Weights of a small segmentation model.
Data: trained on single toy objects rendered from many sides on busy backdrops, 203450 training examples, 5.5 epochs.
Rows from block 6 of the decoder of a small segmentation model, named by matrix and row number. Each number is 200 + 40 x the weight over its row's rms, rounded and kept within 0 to 999. All counts start at 0.
After each channel's rows are labels from the 100 images, of 14976, where the channel reaches its highest value: "top examples" is what is common among them; "lies over" is the class under the peak. Only what is clearly more common there than usual is listed. The data: single toy objects rendered from many sides on busy backdrops. In brackets: how many of the 100, against the usual share in percent.
# conv: 3x3 conv (decoder.decb.1.0.conv.weight, 48x48x3x3, each kernel summed), inputs 0-47

conv.13,248,149,226,228,116,221,125,215,240,181,243,237,111,213,222,222,271,180,238,200,186,166,193,153,190,156,153,228,171,153,188,204,155,199,196,189,178,149,137,183,172,197,249,116,237,192,229,153
top examples: truck (93 vs 3.3)
lies over: part in the second colour (64 vs 2.6); white part (36 vs 0.7)

conv.11,247,168,192,201,208,208,193,142,286,182,173,174,217,252,228,164,180,232,195,159,208,242,192,193,295,170,191,244,109,223,177,117,186,206,188,214,193,165,130,180,238,177,242,215,174,139,217,280
top examples: mushroom (82 vs 3.5); from below (79 vs 33.2)
lies over: white part (82 vs 0.7)

conv.42,198,186,161,206,168,162,131,245,230,149,257,271,167,176,182,208,130,193,156,202,162,199,221,196,143,181,151,229,118,202,250,214,206,171,205,187,197,187,257,262,283,154,265,257,164,186,210,222
top examples: ice cream (90 vs 3.3)
lies over: brown part (91 vs 0.7)

conv.29,181,190,204,194,196,192,244,258,225,185,177,183,197,117,147,229,260,244,187,159,158,114,126,204,190,194,278,173,190,250,197,149,152,193,172,153,217,179,251,206,179,105,159,231,184,184,219,147
top examples: boat (47 vs 3.4); bottle (28 vs 3.3)
lies over: white part (93 vs 0.7)

conv.17,225,198,188,204,243,227,126,184,267,235,190,190,199,168,213,230,237,259,151,164,186,224,167,192,210,179,210,202,184,250,220,157,266,194,196,278,210,132,234,266,85,210,265,210,254,178,220,240
top examples: from above (70 vs 33); bottle (39 vs 3.3); hammer (29 vs 3.4)
lies over: dark part (69 vs 1.2)

conv.22,228,175,215,215,201,191,199,232,165,258,270,120,235,196,190,252,187,214,295,236,180,244,239,190,130,161,174,225,161,187,200,221,274,179,147,195,182,243,166,172,195,220,262,154,140,228,275,201
top examples: lamp (32 vs 3.2); tree (29 vs 3.2)
lies over: part in the main colour (54 vs 16.9)

conv.20,216,151,169,128,186,142,154,221,145,179,179,181,215,168,209,108,224,252,194,267,203,134,245,172,197,162,284,230,235,254,197,180,201,193,159,244,242,220,190,160,211,207,154,136,154,202,228,243
top examples: pine (86 vs 3.3)
lies over: part in the main colour (100 vs 16.9)

conv.32,214,204,242,250,132,222,194,159,193,228,203,138,198,238,215,194,254,182,214,183,168,201,107,231,212,208,170,231,250,193,274,211,122,197,247,225,240,188,229,184,231,256,258,125,192,231,253,126
top examples: truck (62 vs 3.3); airplane (38 vs 3.1)
lies over: part in the second colour (81 vs 2.6)

conv.45,176,133,205,243,171,182,181,161,137,221,207,164,160,238,190,269,238,279,246,237,127,224,182,175,163,258,142,239,187,218,229,242,219,175,196,239,146,202,184,158,180,187,201,232,237,105,175,153
top examples: bottle (71 vs 3.3); level (62 vs 33.8)
lies over: part in the main colour (37 vs 16.9)

conv.2,219,228,156,216,204,243,170,238,175,217,234,181,273,255,251,212,237,171,238,135,165,140,179,170,174,280,204,268,189,132,220,199,193,207,176,129,198,213,216,198,166,181,287,218,197,188,277,144
top examples: mug (40 vs 3.3); ice cream (38 vs 3.3)
lies over: brown part (78 vs 0.7)

conv.36,216,256,173,175,246,199,221,182,193,222,185,202,218,211,207,205,179,162,252,212,202,257,215,245,240,172,222,238,217,251,243,251,216,128,192,151,102,202,230,131,229,65,160,163,199,188,197,177
top examples: bottle (71 vs 3.3)
lies over: white part (75 vs 0.7)

conv.7,181,203,184,189,156,162,137,181,199,181,206,168,237,259,198,308,196,198,262,193,185,193,202,149,169,228,201,245,113,158,138,229,203,162,202,150,233,268,241,241,118,204,173,184,168,168,149,215
top examples: snowman (87 vs 3.4); from above (81 vs 33)
lies over: part in the main colour (94 vs 16.9)

conv.34,212,207,165,193,204,185,192,147,267,213,213,155,202,212,172,173,251,190,311,164,238,175,216,199,114,173,208,122,210,207,194,187,216,127,170,219,142,142,148,190,208,176,176,190,204,162,94,193
top examples: snowman (59 vs 3.4)
lies over: part in the main colour (54 vs 16.9)

conv.43,169,147,161,145,196,190,166,156,134,194,126,256,228,254,194,192,190,188,152,186,189,146,215,157,237,183,130,216,106,197,209,195,168,187,167,295,159,179,150,192,193,172,156,154,174,208,176,252
top examples: dumbbell (98 vs 3.3)
lies over: dark part (50 vs 1.2)

conv.38,250,184,208,173,127,174,133,238,232,183,202,134,145,282,110,168,197,245,188,192,233,191,157,214,119,211,196,205,195,226,222,280,229,180,202,169,267,213,167,194,183,174,138,165,184,241,228,197
top examples: pine (95 vs 3.3)
lies over: part in the main colour (100 vs 16.9)

conv.40,211,149,209,162,146,131,218,183,221,208,212,201,281,194,168,183,212,267,175,252,189,220,238,185,223,252,258,117,268,191,291,207,228,157,156,167,199,243,187,253,204,190,216,264,146,174,189,216
top examples: candle (46 vs 3.3); dog (26 vs 3.4)
lies over: part in the main colour (100 vs 16.9)

conv.3,189,110,215,190,168,156,233,178,143,186,188,278,242,234,226,125,163,180,247,249,197,225,160,160,199,190,228,194,103,191,220,248,172,167,173,244,261,189,170,146,171,199,203,184,187,131,225,148
top examples: rocket (51 vs 3.6)
lies over: part in the main colour (63 vs 16.9)

conv.27,219,159,182,192,145,285,284,169,209,171,147,186,186,212,242,232,184,182,207,181,156,105,276,228,205,185,233,191,170,182,245,120,198,189,201,191,279,233,229,184,182,266,211,225,245,180,171,153
top examples: mushroom (97 vs 3.5); from below (88 vs 33.2)
lies over: white part (100 vs 0.7)

conv.23,220,211,117,190,230,188,198,222,185,188,101,183,175,108,225,171,246,194,169,187,232,171,198,240,195,171,184,237,215,181,201,293,282,90,203,197,265,180,211,177,196,189,187,226,233,234,171,187
top examples: from above (69 vs 33); mug (48 vs 3.3); flower (38 vs 3.3)
lies over: brown part (86 vs 0.7)

conv.9,245,188,221,264,252,297,198,205,187,222,194,189,153,159,147,145,242,213,220,160,151,168,216,158,167,185,183,145,125,159,269,164,190,150,247,174,222,173,259,234,136,176,226,175,251,201,189,201
top examples: umbrella (31 vs 3.5); car (26 vs 3.2)
lies over: part in the main colour (43 vs 16.9); dark part (35 vs 1.2)

conv.19,138,139,195,198,284,154,205,233,180,209,247,245,260,225,265,179,165,228,259,164,186,143,143,233,140,215,214,220,150,289,219,220,179,189,254,128,193,214,195,196,147,206,217,180,202,202,149,186
top examples: snowman (54 vs 3.4)
lies over: part in the main colour (100 vs 16.9)

conv.25,144,184,219,187,232,246,206,226,200,125,192,132,258,197,181,190,250,143,205,220,142,212,148,210,216,232,176,179,164,222,189,220,255,201,184,288,265,161,282,227,193,146,239,198,129,252,194,160
top examples: flower (94 vs 3.3)
lies over: brown part (59 vs 0.7)

conv.30,202,157,267,204,162,234,161,140,183,183,232,189,318,170,198,156,212,252,180,217,180,174,209,156,194,180,267,171,237,151,195,222,254,168,259,175,248,171,230,240,149,127,198,166,205,194,151,248
top examples: robot (43 vs 3.4)
lies over: part in the main colour (99 vs 16.9)

conv.14,197,170,86,177,213,203,235,216,179,187,261,216,215,241,209,139,280,265,218,217,189,242,189,226,290,255,140,199,247,212,140,173,205,153,247,227,172,174,235,172,187,202,181,169,173,152,181,240
top examples: flower (36 vs 3.3); trophy (25 vs 3.2)
lies over: brown part (46 vs 0.7)

conv.21,181,197,218,193,219,94,224,170,179,211,208,198,162,211,149,309,243,205,156,272,206,225,167,138,215,186,217,191,126,273,232,227,145,176,205,261,253,191,235,228,202,154,243,234,226,217,201,188
top examples: tree (45 vs 3.2); mushroom (33 vs 3.5)
lies over: brown part (61 vs 0.7); white part (33 vs 0.7)

conv.37,125,232,147,219,184,211,177,164,117,154,201,195,180,231,215,256,263,266,143,159,195,202,144,218,173,199,239,236,197,214,209,154,230,84,152,216,167,270,169,206,228,225,244,202,227,216,204,196
top examples: bottle (73 vs 3.3)
lies over: dark part (61 vs 1.2)

conv.16,213,198,218,227,201,198,163,204,195,145,173,264,254,272,220,258,258,246,257,210,295,182,209,144,242,245,144,180,258,214,171,157,201,187,230,153,286,201,247,214,187,198,201,176,191,183,260,155
top examples: dumbbell (88 vs 3.3)
lies over: dark part (57 vs 1.2)

conv.41,176,242,170,165,214,276,152,262,196,215,272,206,228,271,240,237,193,264,234,198,182,168,162,126,193,144,240,225,195,136,218,223,245,162,225,227,230,208,173,214,221,166,186,125,138,163,230,240
top examples: ice cream (68 vs 3.3)
lies over: part in the main colour (81 vs 16.9)

conv.47,163,195,275,215,155,227,203,168,215,124,112,165,96,196,194,207,171,224,228,186,250,264,205,183,194,204,203,169,154,255,216,147,191,152,180,225,230,225,141,133,231,215,224,195,150,148,234,223
top examples: boat (74 vs 3.4)
lies over: white part (70 vs 0.7); brown part (25 vs 0.7)